From a checkpoint of a small segmentation model: encoder arch vit, 29.9 epochs.
Rows from block 5 of the encoder, named by matrix and row number. Rows with one number belong to one neuron. Each number is 500 + 50 x the weight over its row's rms, rounded and kept within 0 to 999. All counts start at 0. Numbers have three digits each. After the name is the row's rms in percent of the matrix's.
# gate: MLP gate (encoder.blocks.5.mlp.gate.weight, 768x192), inputs 48-95
# fc1: MLP up (encoder.blocks.5.mlp.fc1.weight, 768x192), inputs 48-95
# fc2: MLP down (encoder.blocks.5.mlp.fc2.weight, 192x768, transposed), outputs 48-95
gate.672 128:561530577514479505527516500504434448471540576444468508617509498482519426524566490452529486513466421494511549475524514557482462519465482516514555
fc1.672 119:459582402527465510457478435457601521526473465525480503404547493588584417492515497475493462494598534603465563493409601566482565482461518489591463
fc2.672 106:551626499466531508509529491483521479491496461455577529583573470418501412473537437488454556457423543501439462532500427590535432501431568465614429
gate.673 125:517511487537515473471479464448513466461430438401455453483518449506562579389573559590521499528469489482604554560441524458566407498471513496468569
fc1.673 125:508362455540487625581571440493542438486490432457554478563418459575398429456532454542458533560464477481459499617496546518538535588416476472502410
fc2.673 130:479432474552557494483501535481499404488487490472470477532500532537484450457494476473624567466417509506435528490503532517460577577478459470531491
gate.674 142:519512468494519459502430581570459521476437532469473462477541467520496509428476479526495579463555517496474560570429558560474477553597446568480434
fc1.674 133:485468592567424575535511476527496601417511537504489501429465483498446554442514469535535524625573544516530537526486561539588505529481440539507542
fc2.674 120:557539666454441397443540443538501448498523442468457503422462390564495459490455455449477514526505443476462548440473489454465512505455534429514472
gate.675 139:541464559544436455513544406399434569491435470476437482597454478495505436554451498465527433490508434492535491499482508513570486496447440537499437
fc1.675 134:541526406395487490587534515377506496466521533568512544468432512454459559571458425592441467419389513519515498552474447587487546413470458446564495
fc2.675 104:492525502516536442502546489515507543634560493528476500485523512511454549539530512499501470461459547458556510519495527506535458496527405488525458
gate.676 112:543491410605477406553446395547497460489452540553459558395544413463468517395515522511482460540401465534481505519508457508481497401464568402484467
fc1.676 113:491547500469481519508540564471482585511513443451480500491618477477519513485465426526551593524578448488431568576527545490520506598476432492549503
fc2.676 118:485521398564453560484535487486386498506464571527422539496430484484486537477403592507633443434544514513496412429503496533537513510589544646538443
gate.677 021:483466510409462546441435471623451455422522519470423479552426484478542517426514523568497501517529493486487437469519573516516398476449503413591452
fc1.677 024:525416495439463502459406508571514487478531506464428452550436518489592525433486538512470500465540549469518438463487551503518444477512504448568459
fc2.677 028:492361567414598473489498516512459560457444489547557444455433486476474593538554492417530526410480525563525514462446466537479498448494554500535604
gate.678 101:479508549502444497568482460491460465479486536427477431523558487617530562528565461473445514584467497486462560526529414605490574449453496650524547
fc1.678 100:520473539472518471501504589540545468438623400490489394432440529372615525461510489556474474501519563531463453532526471480497472429535493546531502
fc2.678 101:499490492557603530524464523443546527390513496406439506512561473584381442559436501464516554391545486558381552446497535491490514507544472497465530
gate.679 117:564527519490478513527441527480526483574508572458472530463558506391500490478545548501493471600529505495514450511489407515472353520498493466462520
fc1.679 118:535542495434426533456353585410489502535602492536581476509502540478548402571467540500458497497575359527525527464514546435464615508460442618529500
fc2.679 122:525553427593453446452567523541508467527565514442427389454508508491507514503542591508524500520399472486474570540514492523530452529443413451411477
gate.680 097:505423428477417406495556551523545552586512558550462501472456542529526455540465483510464557464484576454527528503461465474453429475476508596480353
fc1.680 094:533446518469524438558465578474545487475568448585483504437534402489532548471508524506517433515514503455515466405494544550597456429534469563469423
fc2.680 109:500450499439583547548489486472527489608476477417552555500424461451428569497581417460603560513502566545566497530510581466492544502531480488495561
gate.681 067:568536437456563565523454408464490534563536409548513440469537470542432499488629536565416446539454481543419535555500578555462490513440543551520477
fc1.681 076:555481434473455505521450477452585520571509535489463540518632388491389490434585405560402449449499465498471488497509451407542504476524472467510407
fc2.681 075:507529598459529601425471558471569476556533554564565527443480481510554491522487553502425453544522510538487562571562436559514431585475543453479494
gate.682 067:596504446515463522491557475559489521489508573484490480499524468583516549430534547394526573469467473435547464540432479530523448538499473467342520
fc1.682 073:412494605488582519500457500470484435517541527433502611503407444411396386547488512616424493489511430513509573524542490515429508506546536537528507
fc2.682 073:599531385539491495596526465515496543574495463537414522534576486482499561484452468477395478506550487503598492443537554478501502534482436456570554
gate.683 119:383517527477539477527423473489531475497425519490491582594574629521613499533388553556534437572483495481433484557439571558492554467509590534480458
fc1.683 123:496419505435455631455482537497531528551479447451493535543417560469537457523471581487516477383490465552464539513393473517479472493415544453535447
fc2.683 116:597516454517545514467476516492522588516460522475484543488521467559453523586501532401513514537646480517516475581540569514556628496506476601570493
gate.684 138:471508419556539512408502495466497547518518537471466460494531503554454435509522519482570452520517493452522549555584568620539493467559456500508652
fc1.684 144:454469404463549486399470554458492462460520490494484542508569534458525510499469426572462543503438590438546504538474535496530491466510521419493564
fc2.684 121:458567409519513418491516528461516466496506520455484499495556524573387543463516464452578536402635410422532497522539496521497538598447594444457489
gate.685 094:478493487444554547484549489474544452587548453583466446501453494506582478513456591532533468563468463462555445458464479455503559492500477515455413
fc1.685 096:595534513494543570479500589456460413481464502474530483441532458525496492411464510564540524482577517495481478554539390506500548536575523533528555
fc2.685 096:492611455418571456495483587511503462410460468385508483507415519499470450539491550405473512484494440550550517542391505556522526458507463560450441
gate.686 027:473560469437528473419491527565440513398496414535555458430458476545426491495465540496479557540472593469531508584531519544466486518548530520524556
fc1.686 027:586472545569494519537483447402563519557511633515492464556512516461549485563604563529520530464486395530499493518494474526496440484472512505420493
fc2.686 030:578523497446508584461469596522453507451562516573530525434457441477530582475460470573529503515531491451495513518452433529473498510461469547426608
gate.687 056:545580528424521453533449449488460434519405537481580514481506505571493445462551487519491499400469519454487496412468419467540386525391562606446471
fc1.687 062:520589433441528506495552484503425422475458439501469484477434505461552494492473574471549574490428507414583542539507539536402529493477597530560456
fc2.687 062:593473514378565539505526395543391426515496403499505452479576485492533555408506451523505544467553512430393552505466395458485445487457437468575537
gate.688 104:527489468494488479449503483494514536509515588467497534447458510509505441547511434532477638549528510468484569484473471568410507536457487504520495
fc1.688 101:511435573465529470444446481490573529537508519418490529488443497531614471475574474438504619539519507462459491479548423592453445563445511523563474
fc2.688 124:488457470531476504495504465439507444494495418530447466510422420508457496570488536517577553537448524513418487581376500505548524409489435529455587
gate.689 108:518588457439486478514535500431518574506495515450499525482521501488494431440547513566535514547612563472431513501392491467483465457468552433454517
fc1.689 118:498466550524524441484530547520551601375501464532501470530459466482494571490508426481502437548515362521591501525489468504513494508456493480488549
fc2.689 115:450504499535483481558463491594543375482553492520486509543457515539467495500454459422550520485503563502451544565480503510547495568562548416486472
gate.690 090:538500500545523495538449540553615421550570509503502478414543488478551481471561533389520617498490458468441394508501483517579622465522468563574560
fc1.690 093:518552487538431545526427437463505509422428512587435458578564520485413491561488498467518485533443550446399390435533464517456464501498510456491544
fc2.690 094:478542515546536450537510450519441482442556479355571499499488522548547526426497454385571511537608585529501571462460595454432546457518562516416434
gate.691 016:430479467424450560483588476479414492525488482500524508479418379470499555576608553523535547473493526578521427493559533470422511560454423431463497
fc1.691 016:494557541461569437524496573521485515480491499607533524404575528455490486430407475490515453588568469469478568525441480598583460455499500504589516
fc2.691 017:457470428523546572463477518551500522485474474412466500592464496534581454558516461476384518491497550559478489504458481475483466475536519474532518
gate.692 049:573476519538464462523465583505434483501462514486473535506461576525517461483590562544483483517506574480515544485529506482473473479565438570491522
fc1.692 055:536446582537468460493458573494438416506477501495477498460410553618513416454522533517486450523456531494466548496469521489470475475553462550477518
fc2.692 064:482466509513526515554438568489526479473570534478434435491513560588582462426498434476528489531498489466526538556483536512473557521456588546450472
gate.693 131:571561526519514495466519450400554427494476528499510546529400504492543471528475485521538505435491486497507466511459492471526512496427541424470492
fc1.693 137:458492493448467471492498505572427443478511467591543406666553563462425527473546436520436506545440440475496401428603572491515502588481414479414519
fc2.693 105:492544435531511489497416472584536449512456468595472492420488541381475536484548414576490484492510487497447412446565535511588494530575391512398495
gate.695 096:520488554466496462453499402446496590463504443485453505451555505491498516537450564482407468495469513519422553535493408421505504467459480567458512
fc1.695 090:488462497541583544545493591537479464521481601576449558500630457544533449402475434453534488457550464539465453505521529483543410439551446465497558
fc2.695 109:521468460503557393529532541618519490476566543504566535491431508518500421611503478563456545564378515437513529509478521515474496482498454374560523
gate.696 125:488552483537547439479507504469529506526468419563486472513533443426421513524490516597462450526458495499465479523500435496497472541582426495494442
fc1.696 110:464497474435422453450503509510584443453523496571495497509472448412498424517452431539476473538508430546503601461548481488481487443436502508525493
fc2.696 112:567523479517468607464488524495574496572512542478495488471462510473479528488438566360488476536557495582500501531513532439481510437570460534512432
gate.698 111:476483473496488500574486456543580640441590490503529567489491504555497541533466500465513486560465427526450523529506462580432514573496594462568485
fc1.698 106:489515436477529494384573496536597529530500493545521608537555484592531520551552495491466551449542512564474532505531503470569461484588463558393576
fc2.698 102:521512418506439582542514582541503536501539498461523539653470529434448514414514530430478469465527477469506552512552537469550528436518585536420432
gate.699 109:515598458546527431532581530489517502596549458520522539471406510466440457455598466637536496497520507555451549455431567458490484557507527479472559
fc1.699 107:465582452383556555445576467450548615527525526479432574576533515513568544509512455543557405489577448489506512545518449458481477402544471451561503
fc2.699 118:467536555505531447373568468504444519494521550560656489402466480504570529463463536511497540513495469464524486567502522478472495525438545448459521
gate.700 103:451525594484574590500542492453532528478467525464531508471424648435529478527557508561500536446543511556453494460565463586550482504547500383464554
fc1.700 107:553587558498582437584494559493536558428549483547394485525464532454480478565490521561472496521579405518477496426489488455549488530464451459458519
fc2.700 113:445432542531542476495434593456489488407496552497530506580474475453497486482492532439486555441585542472532597535532554518627530564412545454460438
gate.702 115:396562517544476511561551498474537438390539477525454430394440479568591464525465519507453442480474528458522538444484563546546557527465437476518483
fc1.702 110:437500485527465554531555630548531408558385498555512531474494487519546443486590476497485489532442416513398521498569482567553531424554474564537573
fc2.702 111:648536500475549469437537525503448544420439504548518500569424558474506519472535493557543474543391531464480447505490532506510497425544457570556547
gate.703 107:490523416458447421514421497421590599578524538511499572444503506487572530565499451555408466596476471424567502410412561536482529521496521503560564
fc1.703 101:506472539573557541490543472521486521443579566458393505466476520553507430460477502492522453501478507515470540492515492462624484477512425583367488
fc2.703 111:550511577457394452406495480546554487576516527557503509501545411467558539471506563502513555443521503448452506422582529485537488435546509511537542
gate.704 059:499533434539502456505526366523476462532504570567497578399529535538524457497515451555450595491554464577435482580625518519450538460515559457525582
fc1.704 033:484455550411503553474481598441536522457490442456469428577433470479498525520503530460568411518481552407550544439373494487525445524502430582451428
fc2.704 041:448525465483446389517534420534479496463507493567447541396513505559558474507496410497448545531568471538388455568559468474449470498472540494469537
gate.705 127:462428600499504541483455415547423528509498422422454479445485499555508475439441477463522577488526434511490512489507546520414499504495468479426464
fc1.705 124:449585419548501506590514536510512497563501492471494439460462427530477548474476509579533494471579488441483563480486522422428489494505476482409392
fc2.705 143:528517534495484508523449514418520538573446519465514469502456515551481523426556537554459469542558567546460484438469593493413466461367463438470460
gate.706 125:555534476408608449535487449411483503492569466563411481525634477473555480452489545452477539560487558469550454478435430502576375527422516487471517
fc1.706 126:433447566529536514461430545540598494427453552478484465553497519572495555505569555481466515543534477328572501531534494517549523580486510554476570
fc2.706 123:407598542467511557428451499465499504463496609526392450451467523567503420427412517473493505454486542564460568476410459602506470514525547531424322
gate.707 123:498513430548400520540470508468446589511493535504486525497589471442493523489540591493560468485563463516530473505475488533526486440532603559505498
fc1.707 129:484543432487543495477563536499444476566521386507471593412513417478528503472520474467460564422501490551464528533585542421510456491509479525467469
fc2.707 113:554493509502469488403455470501482434471508551474544466560543494491532470398517503459437608489512498467602382483484572594617492464486630476470427
gate.708 106:437529594524506531547465521530558471471532528612456494565472608568559559504541527428530558409487420529580511539506510556468501548536511575428538
fc1.708 109:468444353418461563448405472408502484463475507487462481488417458467475510518580525386526510498527584483492494518445502399530513447584464478521536
fc2.708 098:472597504530504555423520524562462499481498558588455395586559554545458444492498514468474568430540509516466572515483514613447531515500526485452532
gate.709 122:501555433435480555406550540385538537478540513516514533531395469485537527471396482568484461541525452518556486453483462514482417463560520526513569
fc1.709 111:607529529457588477521432511452501498570505526566527533532543550514453480559489470493487518482532483485458540485539543336482547484478511567537492
fc2.709 112:481504471658436563522512478415510594483508559562451606500519424482483508495492475446553516479472548545474514544520458535517427471419546450538501
gate.710 011:574416465509402464541523499604446521510465439406563564448575618428532409567405457457507495509552452533500563513514490493467461466629480417580484
fc1.710 011:468600523503536537526476466460487407543524582576432408506462451574450573427566546569465489503504552550514467527481487511549461509410509577460507
fc2.710 014:549499460491537460554537432461405472567565469516446560482525514487592531484448466569509513507548419549441513558544514538448484570529497551534466
gate.711 107:513415411462603502535443572436502553452458518519539460513441423585430507504486466440575505509533562476587525575549506565422529576508587571562447
fc1.711 106:583568559439523489570497569551487424529464424499442523420514561495497531491504583524445500414435527471526556455423430541534571535546492543417605
fc2.711 104:451444545506536549556399519456498510516588512508511516421470484539506560529542442554510467468411474608447536364599562417546479519493470446481540
gate.712 105:469493539496608457577485546535377528467547553454512508553506456491476488557581441448437467527481451462425554504445424576496570446504521393429537
fc1.712 111:562548527448407505533606543501556428559517462580644530509499484548503583425592532495485477500454531549495424430531538494510415504529493581522512
fc2.712 113:536496513522552442547483470464566443573487518407548456549504542426513588482469481461473437540497583557453529472435496433470492476475443507513532
gate.713 071:483518480547526481504523473501465514498492586426450530542456431500528510469556557477522448499512494497505525491417347498529508480507465499494575
fc1.713 082:510477622385447476496483570421542574566513444493559530506567473528502619492512521508501571463547527540480479503498477447480470474494534537460496
fc2.713 086:511547441551522436486477428520529466460648474485483498482538492429492516630531615520462529479468534463500532455640581529502575470509536545493470
gate.714 086:555493505469388460414433519455485542447464457489456511406514495501521459443563454505560543468492612395520480470547392452560442513474556508605619
fc1.714 079:547439468526497504437486472473461536431351471443430493524444511561541474484544578560424416502506505585429544530517413469547449458444485529613515
fc2.714 094:505516501420529545546490416375486590486471509487528625443528469479541515525489611503503522458523567460550507482559487519505500510469550534478498